Weights of a small model that answers yes/no questions on an image's attributes: encoder activation swiglu.
Rows from block 5 of the fusion encoder of a small model that answers yes/no questions on an image's attributes, named by matrix and row number. Rows with one number belong to one neuron. Each number is 500 + 50 x the weight over its row's rms, rounded and kept within 0 to 999. All counts start at 0. Numbers have three digits each.
After each neuron's rows are labels from the 100 texts, of 14976, where the neuron reaches its highest value: "fires on" is the input token at the peak. Only what is clearly more common there than usual is listed. The data: abstract colour fields from 500 small random pattern networks. In brackets: how many of the 100.
# fc1: MLP up (fusion_encoder.blocks.5.mlp.fc1.weight, 576x192), inputs 128-191
# fc2: MLP down (fusion_encoder.blocks.5.mlp.fc2.weight, 192x576, transposed), outputs 128-191

fc1.235:432532488494510495512412563506488525530421479469532432534562520521543513504564498525480523507496492513490497563480555480525521602705486529501458516590390473538449507549401589585413552516576492
fc2.235:461508523416530515549471455499498495507497541534522350555529503504557481472534472559567530503512492518546533492431471421474559535464494529488528461479472511564527557470281492431526544350533510
fires on: "fine detail" (50); "bright" (43)

fc1.418:421560521539531490547392518431524515506449506440506452508584485505509550428637490549450537530521527501542430498516479479560481573653457527406390487566468459551459500523393570525423522514560513
fc2.418:499419517483505533474495431508525555536454492657517483532425482411534464502502550578585470519563545531531405506530470454424519482640586595509529470466457563618542638449356469468551506479496506
fires on: "bright" (69)

fc1.182:445436518456511427470466589517512549440470504456627422523525528490530485538479529509569481531473507476595506527518521542513500496524580583441542428569420575480498499508435584565515497544518433
fc2.182:539467648481506468588510468469568468579448485503471490458464496479508538473493492424462436512470450442523515594452472478444523417496493436488409486589473450498497500511420441473455478514605470
fires on: "mostly blue" (38)

fc1.398:413503480480526462538564563470487356481476510465567476543498436538546514542433456592591484521456531468551470436489495520537523462553463593423539486551497514445427507516451526455521574528441531
fc2.398:520525463475503511491510571516508446443442534544507406477498461498522497463505437498442449517486493485471473615600569497433513507508447539417495491665484435583550514502428532566541556496493511
fires on: "fine detail" (74)

fc1.557:487517488489472512534526522485580520523458455502467455503453553549633496499609444425415504514559552534478419428535518496517516605541524442462421442553510492471525549552426553419435608503483510
fc2.557:523485534427542500492597552474489492460481497509473444488450455543528531529563457428563553469428537500560521501552504408452481521489502484602579606486554594551488494400370522479543543452577533
fires on: "fine detail" (61); "bright" (39)

fc1.482:435462405464479535468592504485476587550475490519496491464503468453560484518498546591479446571476505515531477450543525503532512585500533406459488446570528553489459509526456514524497508502471469
fc2.482:521517585499539573442537437461484535437497485486449499484402458520502560495573522458494421503549476492531481518449463471453399541545499475531463579494534498496540474413494497522536472510602454
fires on: "mostly blue" (54); "mostly green" (37)

fc1.98:451498575499496452486466526511580517459521498428503486546484459480536501480508610600595441560542513486533463480517538548484502557481550541480516470612340462492455484558516488540429506524506495
fc2.98:469533639516504352503546472559493525470458518611533523439588534489462531472513473564500506543483488393460534481412525464472476496526575515397564516661483517650516469530388494515577556459471520
fires on: "fine detail" (58)

fc1.433:436481484539492489512428547482484479557565476420564494592477510537516507530583567545534432532512500527518480561522450472513486555508492479455502387523470519462424432453415611521582379512510501
fc2.433:512514510476550441552537490469478504489511441600468485520503493504466566530423549438501482527531586516431501450452545490519583516387500525553541529496405460564471534414519512519521434451488528
fires on: "bright" (37)

fc1.526:548481492553555423442456478484538560463466585470567450479510514489517443436494486523641573467599490490516421513508495507479517447540454433503458507485480517530462460565483484526480539446498493
fc2.526:513533538487470466447459458548529434550449483451433408533462610490564469511579483477542567490448528507557505490476486484472510459471565536491499513403500552478525457542524553468519470446536531
fires on: "mostly blue" (65)

fc1.467:512487497481491503483514491525570489494475423373480476511502510466372506512566518486480458530491531497513461389494419485540568444408492550468521637537513525496482467462432492511468550452468496
fc2.467:535623507498549394532596477482513464543455467515488492533483501460538491439523447478429507491464536421547523604531395590458402508542500484455441481553536428454482531533498491556476572476475423
fires on: "mostly green" (90)

fc1.517:447474469511461542495475516521532595514470464435642452553527500564616430517527551547462454524556521490532510470480497484480475404515556438431489431654479489454438508532472566486487487528547506
fc2.517:537584582589473456426542507578491393429480551516550472549510514530529495510483541496487564483467517436444505503338399473502462578560502415453420498611536483528500477499397495482565507441545530
fires on: "bright" (42)

fc1.164:499524483516552516567437529476575509525471500398491494572570476501548461488572586536450432549520521502508448462459450466558536517595545517436466517605380444515433524527402541540460583528495538
fc2.164:496496536481560511497519423486448519420455480654487392429508523445543455493520508529533548503512561472533495427562525470462556493602481573499561580472479515615485538426357504474527539396554544
fires on: "bright" (50); "mostly green" (48)

fc1.325:425536525566569531525417491467519502491454421429620508525504463544518526546629547470493440530497477443522498518495437521524487582487463513498439470514531473511447534559431544556556463480533534
fc2.325:542473506523504397505469456497481543460548416651482467455411438539573473482525523509575463483531561650507518503372470459547545547426482572589486581387392533584497521513458542459504512492531503
fires on: "fine detail" (65)

fc1.414:440481538521504511479525504483593500476502490454431534483417497563410493466506526539498492548525499435485529535501449478436505474488452540414425525581378527542567460621498444498463553492454474
fc2.414:485554558502398434490426577469423445457443463552537513578449641505546513536438488571489535534454507481446574570471518554500524535486491577455530415549526430523512525467363514495511481511541453
fires on: "dark" (99)

fc1.512:414551485541500515567410512521490481536393556456523479548546471522525476459582469483472499520522555454467472530472483507543536569685481532495446489524455470562465451494414611565429549540549485
fc2.512:478546477430416478504434416452522564404460488544513367529542488427496465516484505519503510493536545538512515391505466429431459527579481522582549483456471571570472535416351482451529519443561484
fires on: "bright" (78)

fc1.560:514563487498451393484459543518568484417511513302503478487467522512572464435438588532610436527517492444510472423479529492485531510427586493510573546547460521587501489419452566514583453508423525
fc2.560:575513491547588486375547611493413465507540505424444497541571578534570471493486468419449534534475513446511500539552364453532553543459487492452530522465472463615472493530598506569499473532537552
fires on: "fine detail" (59); "bright" (41)

fc1.180:477457470486518456452592534484524478455509487368481477537526515493594583554459465620546501529481513492502481492543471518519445514528497545469529521480426461438568483476472525568486579520469457
fc2.180:492463515530519473484528596521544476479472543638503475453530500474466489464510527548485472518498469538492405592490522461383551467524487520432532503639553455588571459518465521515535535432516497
fires on: "mostly green" (47); "fine detail" (41)

fc1.411:452440498471441538510533512560521516454519447494595475508495532599475541522498446512500548485486514521469532506524555543457520473459460446492554398394564545532568494529520529467445546553521447
fc2.411:509545574447496452508536451476578562512484460471510569509545487454474506502516478428481501480508516506510511632534473513528451514511498468509464505384485468452518528413490508509497442489524479
fires on: "dark" (100)

fc1.268:497516470516522499537399537444383512533432552402571505511498462483570549550610517456489407458579502433460498520479528541500447544588402452487557500584505492514445489472494563551532458543501517
fc2.268:459507427481493559487509495405532504451468416624491482472457414430438499562543555520514462509513540485497465459492555483416476512552534572614509466455482517535486543422520456517532527445532502
fires on: "fine detail" (62); "bright" (37)

fc1.151:405607515495509509594402505514447479544437474487483488563526500507478467477573460475493465545509575522429475498411553539534598573548446545387453495499490464528479483488424553493468511540498531
fc2.151:461533473428418458522533393469442586440496465543419406565574503450494527505559470564567445502494550474510511472507467428455504545540418491508550458505438495532504515487397508507516550446557508
fires on: "bright" (51); "dark" (43)

fc1.81:469449518490514451334506525570482564466594453521568462504438577498509469510475538577452560541441468612498594498494453562469458437522513465509450404553495513430508461519494483575478559534539398
fc2.81:548559595517443491484486471557535508490538550386540560456493492390512533502520574502390522512542458521441534550437482431544508405527509464566410491444449498515511457452411485555482440457551475
fires on: "dark" (66); "mostly blue" (34)

fc1.120:496589501527496561485448549533539453453454451384625494451473510558461582530443536516543464406511499492502471452458425514472526552511534553462508476545392468543441535606508521458533480471485512
fc2.120:515562554555507486431478502568544470472485563495449518440563465489481465496480549548531599473413469541529523500498394501544472529502473467551519472566558505511485455640551524508588554499473508
fires on: "fine detail" (46); "bright" (31)

fc1.452:453528539508450485477421576512526491475455524383528468461508469521534504496464549480545489537503488510566505408421471521454497489448475466529461507572458510524460510502444490502456490507465507
fc2.452:489557539509560484445488497513525414426587535586530543473523538510480416489498415561424565504475493478496575634516462528531483521504418544456471499631534448551542545565601453495553499458422525
fires on: "mostly green" (37); "bright" (31); "dark" (29)

fc1.114:512455511477466541519487521551553494468410547512476452457517495464385524487428588502525428517485503493534480463490416454499500419474515569473465581455510529506558498532449485519543447503508510
fc2.114:546593474484487522522574447573533537554490504425490453496527448488414417498496453546409437485438505462528497671538489552474478503511534484500468424526490427458484427553527503466542483472426491
fires on: "mostly blue" (100)

fc1.51:421518536546552485517442537538469495469518422367554561519509456574546493487547503578521457545511520520448482550344586468477505537467408484481458412493521479522472494507470579567514454537459503
fc2.51:528552539519502405490489462565463561417513481660499459508513534472551524489508544557584505525476553507477546453525388464539530562452493503508500491476440464580513525450541498514518516435511464
fires on: "fine detail" (57)

fc1.163:481563520551505454508440514531544494482537452438529497514473452542577513520503588550575413527551461510573480483453451539535520561441518501510483502602541513509466524553430539536501507535519536
fc2.163:558446590526483398504522442514473578443524478620518525421538481525503550487519515587550459459541536462480548581439412488570512527450480570509503514535491542602550490521379494514525542424517571
fires on: "fine detail" (49); "bright" (30)

fc1.44:566461516518446574401457504495426423494464529509453487478563538512477446582506427544476519496583470568482506529498470502555469524557462574524486532462597440506466429512509452611554462465514388
fc2.44:544552475507515512512566469551477506470492534451476431540500554528532445525567454579509480521470551474540493613414542507371398460474538541563510520570558458585554433512451485531440477507511485
fires on: "mostly blue" (84)

fc1.86:457463515518516527488474496551548497437434411456462509534586532456430544493525502645509488517452521529490458470397550501488484462453483569511456477582391503451543498388473494479483534474481458
fc2.86:477565572565487445530495504452556449481384518509544407610518604584410496495513492578522444512451498446573521529519355496487403536534501458486457466549513517517463508557372537489512567474455487
fires on: "bright" (56); "mostly blue" (39)

fc1.160:453525545534493453536435543484547542486460487455584480553532573516476518475501508508545544486466458479542462534477484530450478560631500548505466496618446458552472543589395515524506522510512507
fc2.160:521460541489537473522438476440505503504512521500445420556474550520490420481501461529509473545427535534504528377460488489469574487479532550537552526505506563575494540499302524473569440440509523
fires on: "bright" (55)

fc1.238:483520496498536462539579501510508446473543472432452434514508433511562497492431537593570354514522518464503512424484520504553532505474479551473569497476432444491491552536447544556435498538457518
fc2.238:494475379552518503521520593530543440445390482540467365489477489490490485472505476474494457503517501470510484572609642546381467550510522513443470436681511454617502468526454501514557454477457510
fires on: "fine detail" (51)

fc1.393:526563479521547519570485500512501514484514433365575436528516521508536453499591519545464426597509484485566436457490411506570504548409482492498454505594481399466450490450398536528533496500517510
fc2.393:559481517564612451520529487474495527516484453695521401473520465573514493461579512512502512471559605469485484596492464470491535523469527545603494486595475574616485503420468551509513447485543519
fires on: "dark" (31); "bright" (28)

fc1.197:471421441543522444492559472539519453494492437378609473499427449509574454466521492581547452475503490441450457501497518547478555531629454553434585444484527490530467472592509557555541511545457465
fc2.197:492556465495552604557496441489511503429559467564519322514466454544481471462517464482457543515534516441490510522556591559380494452534510523479534498614520460590513476440422492550532537476492509
fires on: "fine detail" (62); "bright" (29)

fc1.17:394585495486494488517455540535551466368559444343494513473495563529530534524493562538505448531471544523482513542438476459551471566436504449426467530548454476514508556560491476605531560520463517
fc2.17:524440683517538360553497492604499469504539455503441468496478644527541532448489489566487477535507540414530562435516438506502495542455500471514523474501417498560492496520441491538517499430455461
fires on: "fine detail" (73)

fc1.260:341529556579512476577517502528471467414486523456510454552579476580384440550458548525472504509493511464418409482466505517448439439434456512434536508520392520467463494438449463549484441453440485
fc2.260:493583564587504537486554491521529538478454557495470494565422513525490490477469499458530470530464465442500478627507339561544447471447408449475482574495522462555549496610549554498573535520467581
fires on: "mostly blue" (97)

fc1.194:536591533505457514506455493498531465482458521315501515506479482451612520511471546540502477542526502486523439444388541457470559531468493538559491557553380479485501528545467507505520497538470510
fc2.194:592495558533548475447499542509582470373511549515521465460564518553552476463485476553474434494554540446445520608440455515463499440530495510549527596685559486577531492553483533520495480498507519
fires on: "fine detail" (44)

fc1.555:513474489528540418519477501478538508441461616509454433460593537565403496481455451577644446504568461482497508417526473496493512443535505564526413469409476515543516442546505469549521588458502534
fc2.555:522568465498540480441539417472513461519436513415452477557548601538496458463535422551478523480511540498515490539431444529505535540381472564466519534483518410526458475511558474578516504469455550
fires on: "mostly blue" (76)

fc1.474:364574545538540556491473531484398519570531450408560519528529502507536559456619486536489435548548464468524469517494527495517553569534444532453493439521495505475415500468457576504557502527511488
fc2.474:502522524509518409480516444467482617496467486586508587542531473459445568485466550495542549471605549495496486465468389457515563487575518537581601509514449518568545532455350486483527517464552535
fires on: "bright" (51); "fine detail" (49)

fc1.565:531485474569482457593490518515579451496460500360466498444548467517495501512554440530609489511564516465524481514524550493544498506499466570504469463491454480539439508438502472561428523393546509
fc2.565:535583578608501488536570487493465491569399516473403490539497502508569494494458497494471515571470497491480504525371432493477499560397478555493560561573567441607482502519521534551499499544482503
fires on: "bright" (59); "mostly red" (41)

fc1.16:453451504457440506449562482557478540534477423500479526494500504489539447489517523554412426526474530520413525469555539460453496539516467490559450493545526535487481517570480514496517513556503399
fc2.16:540551584496482502431541462502461532457542471447425552499476485510497521490536477472514511472517501460546483555472399445542392545604524475536557533446521452490517528405445579542558488503568502
fires on: "mostly blue" (77)

fc1.363:543474446481548450482484529524627466455511515411389483489475513559572510443362572566502526503505472501460448593554406495444567491602572497529509474598512496463471537477501569556543460499497454
fc2.363:460538467506355506463459608468474483424423476524452528567491567511503570517482598417599534547517526530503495347513446531555509548520524531423520398605462559571552462487574509480449565500487436
fires on: "smooth" (100)

fc1.425:557481523526484508491417590544415542458482516474557515519544570502451485512496495394474545499506517473488438511478517495494546491703506481439534447441391449513549499584503494519578461511470488
fc2.425:483469455493444499535510477509498452569510510616429551487499507495518504461466550496493505474453452541520486350525504515499539432568559517505455496393427562448473555573494510434504472516558473
fires on: "mostly blue" (96)

fc1.138:378473536567487496503482520522509506464547474447422472515633510642462483507504515572431578494511475431474564455504488528445538506436432507484459531505424576487537514522533454536493496393480465
fc2.138:491566537463496488516541439524473532470495517536517397494460552539509530482448520616537481511427469477475459677448504490428517450437479468393508501482504446593494483630524523506536514514508524
fires on: "fine detail" (89)

fc1.234:389539487531551501505475506406437529570496552465572507502469453512525540467601529505552424483549495462534551592503535485498464512596454466481518440554485452517391476499525592580535479472480520
fc2.234:495489554502440467541544441479545535456528516593449455524537488436432485522506493545538495530541517516484492395449482460503576479454554527577509462485456538553490511417538440511458451460521525
fires on: "bright" (77)

fc1.304:481504508483528537542588473504545585528513452513507519552517422552504465460490537580387488519489498519406531493532560497521584551470474478426372509565577494500463507520442567555523545455472490
fc2.304:487593554481460536543434533534500467478458454528493450479487525573582535466430545558476528503447491519488522533549405512502558525445534481516555414568433491436575541540427520452452540398552458
fires on: "fine detail" (100)

fc1.94:561580610489518518434522458525561583425560504385466475559520523439513549518580622552515411461504481452572468510429443499521513517482580517497550519496495467485506484577434523546478522517509507
fc2.94:451455569568599504518528491539385498486521507550609546438504562575476529457550572590464556524541523462488503584544423522481488500469550528432544556565526551665508491497432505505565547456479480
fires on: "fine detail" (41); "bright" (34)

fc1.409:443498520491512535475543494502566552460528482478449599481500500512420469480540618582391499588507453472410536501423480492410492520491451486435452493561486490518536492583543375533494551481458494
fc2.409:470574522525366532527461524502468468420434486524549486505442563513548523481370584504499505500432488476492538583426421525443495507476500509476483452525535401529581485547416501454526481491528477
fires on: "dark" (100)

fc1.375:410552549560520507551428535430482539517435495523522452511590502516514544449561479480437491551574506436483486493453470534508514588594452570469405500519437444551413503508422604521484544548535535
fc2.375:479479602431480460505527426499497567484501462570462404516523550459558484507534483548597497521486497500492502468426438481472530538584519551533524452440446531565492549458324471463506533441560542
fires on: "dark" (46); "bright" (39)

fc1.399:508530431522499478486515547458469506451469424348608482554495470478528465487572572529553436490538456489548387464465470542551529471533531492425535495594405472517494472453460499484479482516493554
fc2.399:483514453554523500431496618530506438394518476629509494448538476486485530479554461528446568528534565468508498592548510527436529524517464541476510574616493415580524433528489511530543520484450506
fires on: "fine detail" (90)

fc1.546:453561506540557536469450474543539538578482502381527528574493518438469523483599539519465489474548554466513517549471569513475509618474508540414520488536456559467416451561453598473536538542465513
fc2.546:397489563520502475524564487504478596492548524722480518514520413512496564501478556556553529490529527520492468410395498459528501461447475565540576501466414512513559467498457465492524534445567503
fires on: "bright" (59); "fine detail" (41)

fc1.38:453510464438500516512516503522590527418618438451478433472545460519491475492445411495544494507552487504468481522589559533530529571447479522469436508502434548546526467576481430504528560455492493
fc2.38:415593530541441425481485478508521431528435487548434446527471570483482455465517441582461536528445538547543509538415466445443433540447501514510491512570515479599551502567361554485610569457510506
fires on: "smooth" (98)

fc1.558:531554546527500555491409527536500617475470452419469508544580478485471545545574494432498405492427452450529486463507412476567558600572508521460554505516434505490523527538378485531525445522532464
fc2.558:469407488523586528456457477494394501517554510561420577460463523536590482457506578531499473540535520600519452512501419452496472528527557540551532522479512560582458498523390497461525535439597435
fires on: "dark" (47); "fine detail" (36)

fc1.10:401538566538492485520435491442405541516432502562502456497534525522456510508545432463462540568529496496462481567401530516507507560589448518439452494528481481537408496499478560483538580560472519
fc2.10:461531578457436536482517415489443582494485485490471382575484564446579516497534496518535482507467525480502510389411434486491533550514560538577531471512507546561500569442397505503483528483604490
fires on: "dark" (63); "bright" (33)

fc1.567:437577540502519479446461551504521538510498477404537497576512408502568487463476570497493516555498517560447406545491510534480472515432508543459460471574489498517521445490505537550491430435443470
fc2.567:433563539514456403433492493560557468541482510628574569435557550483450462460541499584488537520538475494453504520445431473484477559483580543441503469564532488614486452508473438536592527413471560
fires on: "dark" (33)

fc1.525:410528539485478576424532511519576504434550432390568491464508541505410498531512512594446549529538541483505484479418501492514497511416450505425421501617470491486531480561481427518437501486457467
fc2.525:527486524498490523539502546528427416508488513511508478534500505497549522474455628597511459489467504491553531515484362500494465516487532492494495408530559377507588543515443545475522478471560477
fires on: "dark" (100)

fc1.382:458503405505505442574549593444476517540490513524585482526542456520619539506429562565505494505462506497531418453528512522534532472494460543409614526505416468432469552540507575469514557492469505
fc2.382:512410464560546533483540590497493483465440509533452368477417477493520484489577434510516533514485499486484438519572541528434533458416467523439525570683465452538493527485430533532515484533469483
fires on: "mostly green" (45); "fine detail" (42)

fc1.232:540540546537546562503455541489491487466443499375549435511488530488483546552490559384477477466531507487459516401485482477519453535478511528483551512481572433532471528525440471485527491533588527
fc2.232:461468514478490513509538466470493546446520506529508446480448424499511488511573520508586547487456507562507486376547564477466508528525455530585441439437540583572499505552546540509500572542581548
fires on: "dark" (64); "bright" (30)

fc1.45:531531410465511435458546474421492534542452550504456427567560455511428541540511398573551470485537435471520441503569436558519487485579484468508525488459495490503497472462500491553485511503487526
fc2.45:590520446506475583533544558453521572493493522553453435467494454436487456489452501435492463477472531560462436541536568502409428497538506542458478603563526462512548412528390531409436520475528428
fires on: "mostly blue" (97)

fc1.95:464526525506469570494483451517486520492475494514495438526618450562435513536481472472431560449482515439495438424592515485520463579448460524447437446542500527494493500576461466471523534501472525
fc2.95:400618545515483500476547439436518494479528504507469388466417557533586533538503559510542570488360550519491513632475531493314460484423494546472513525492494553506539491548479573496498592555529479
fires on: "fine detail" (81)

fc1.479:504485407465527424454490414465588545497415557461552458470504451492567493480582467530551317499455520457506444520450532484523609500565534594503616567555535538592478483455406529491415525469481437
fc2.479:505468433514464525492520588476561460410522518569528558460475437471503435484536509597492529463482506506516513384534636537449479440496472518472467466553523475507488513555594517481572525487503499
fires on: "fine detail" (98)

fc1.116:471479523483543502377482534531539524449482393317514402454485545493420613547481545518570500452501489519546523536548384537555501471474535598529495428537421507504476473511452491513491533519499439
fc2.116:439564579538542489473503490486587505505493503537435537461339433459528508486411550547447593501402489567499497431456425485472494411558489531529389530500489493542521477563408551508534517472539503
fires on: "dark" (44); "fine detail" (42)

fc1.537:480549537498547412461462475517530454504553518422547469476520463438394567487473590474540466429558480505550431437493489536495493411538509557393494536494486526455490461437514482497515496529474484
fc2.537:425472575560489513474482434577550437475416506563431570430515508462430509516453539604500538530463494457542492490422442450509474499498563577405507429503548599544502523562492489534465586523411541
fires on: "mostly blue" (83)

fc1.271:382597545558513470578411503525497490567455503358562464618526418523540538530582526530573456544563512469473507526448512510477461577491489522464490463559443507457432499500424573478467434491488492
fc2.271:467564587468421380528543467510463597487517464626558490562550518448514546514445528586564475515527550499500502434439381414476497515491483510561576474489381529546489524459348498484529521436530534
fires on: "bright" (55); "fine detail" (38)

fc1.332:517542454586469513490472563476518519493477410433648503558539534591515470542553521587514513582507457522458472549472492540541508578532595477496580534458409500479502484533419476540509496467458512
fc2.332:535523421501508437565481532533431482529478433635432495480467462423534483514536540560534517511515533513513517367392396548602486536530477510480329547453391517495483503516519492479546489555505490
fires on: "mostly blue" (67)

fc1.397:514564547488497551569461545498614542561443443530545470522497529580589464528623514435409521508513536467448434460459531510514470578572531480477389466549494455473466519584384570507486589511531505
fc2.397:503480551418505563493565473479500513447494486497470443547515537524571502484584450466581494500400573492521536530505462453475435553487505484636564595446584553561491526494322519514535551506642485
fires on: "dark" (50); "bright" (43)

fc1.277:491492474498509503456475480493530469523469508482479481467434509504526509464553473560477601440532588490494491465490435472525537640478454459438376563552415465459493416668450408579489474491430438
fc2.277:469562459456379437477530549509437441503492519457483524554480531452543488499515470572524485477456528492510561558454412542491458471508530540477519418551536434553512531514344480453464467508569425
fires on: "mostly green" (100)

fc1.336:474472460484492511555571513519488462556476496476531508512511527537517542501553468496471470499495526408482433464534504544547475665585496497511546416543516550464470537486387556520466517559543482
fc2.336:478455487484502517485593600471489510438508490585432545523497407467545525535522506471526571480538514431552443413507548502436474440575409504568557591506517509508494496433438478480525508507537527
fires on: "bright" (61); "fine detail" (39)

fc1.295:532459529496536488491501475450543511463464580536469475439635528570444527475465432570608560481574460498516485531567456534498519457526546507504397487409470501541554432534493537559526557432503531
fc2.295:479525456420515457443522447474503502509464529495430493538492587504511500486501395576479519503460539479541487683396520494411505508439453516477617551397508501522514517532483468540441551509515474
fires on: "mostly blue" (58); "fine detail" (42)

fc1.529:491566530456457567489479531544492453413499489456559524482435499421458514489501477514448477526477491569513483514609505543524588525445459509462392537549446525536468470607507493480512579495490508
fc2.529:578524497526459455457525521514460468465430536439549452476580533482410457517515445533401425554496541510489498469450493442492406519449544444498420466618570483456504451529453482457536502485476480
fires on: "dark" (100)

fc1.55:358452533535491596505505525505566476440564499475473512539514503615473493474523549673393460560471515477371545440436465504423459538440392472411442486592420511482519501510533421463529510480460487
fc2.55:492608515495385416493496555518507484470530428598491572518461592569538547500427516438462482450479444511440513611495447525531500549477458481406522461497519435589489459557421514481535496525458547
fires on: "smooth" (99)

fc1.121:492543536457448492431492545462506580447478497420511498508520508465461538542559566578605411512451492493519417560396412500544515493513517440476558547510404504572537470460498503486545386418513489
fc2.121:526498527517491368509479494473502410508437519580465508479417571493514496477423502579439525588461546469530500487524439561515463474507544479559417538502473487513493485560543454489552479546567490
fires on: "mostly blue" (53)

fc1.14:459619513470551548541456498485508553553436531463505474577475468476508513517652451509443409583488544436480468499452392468568519540580471538449417509515434514519447504475406531520496422514527541
fc2.14:454509554435506540548545492447438613536487488523520478470501472483459502525515556523548490519538543565526520431564521453469521496567558566563606591417461557496517502443346493519520524532589520
fires on: "bright" (83)

fc1.192:495552533468543531594441557503511528523464503313566442517574456537526489520524511556466506527522535529482467532461510484493476567515517498499451470483440478512497524493401571516537536543521528
fc2.192:514461640506471442496524535498510521384482498646596461479402506457619530480482524594522508459507499433554522514598442436491514479521531532516512490495480557598562551463370527472552469468521525
fires on: "mostly green" (49)

fc1.534:460437547479500433444484479546470599478455436550540458478479525476503469492542494545441453503584469580423520491567488510455500540530495528521466413530544576474456507561506419540507540553559391
fc2.534:505639620496551456445524499530503606471552539423511513464513457432505489467545509571475467488540508393498549554506425484510468463527475476501498507482475488503513495496395498553522468487560495
fires on: "mostly blue" (75)

fc1.453:513538403493494535497463527506479526442509485331579488527513483467582486493500581532502447492537471507499474497536528521487516506540494500448599486574433493507498482558420576552472458541475535
fc2.453:526569523592503406529506529465521475421430540556528434486419446471423468438498545554383567541566532440587531529579402497423498515574510535504517535485508544605496551551441479480596473450476490
fires on: "bright" (46); "fine detail" (46)

fc1.37:498481408504538481517477495468455433472420512494586536476421426434565456510472473511559498457594515533471476459543519456494503473556496503440530479521569535566452478600520558483530523513429543
fc2.37:534531464511514554527548447515515411468444474570539309499443510506556518490527514465493557519510495456490486524491636519360491539545442550497536474664530494578511528457445509520490518486437530
fires on: "bright" (47); "fine detail" (47)

fc1.493:444553464572526496496456555510474475489520405417540460535540443527535480542567523548546497560538449445581486471429411465573526538492534526470472479526500493503472540516410522528556477530507484
fc2.493:503437572512533389469473422509517608557507469589512484495479565528537485477457525500572480462555521500441485527368484518586532477519575524548451523473445560606476529491404536499501472467525518
fires on: "dark" (41)

fc1.144:557544504503551560593473567528498577406420444453596470572547547568534457488542479556408522603521496523420480496523514478548498566600433492537444499497512497589534521441413532466487530487560551
fc2.144:477528621556463548565508539469497437452460449547620457459450473548513542529502503578546534540467480558554485449514525472487508497482549468501562527583563459589516493501443535496483479507553535
fires on: "mostly blue" (50)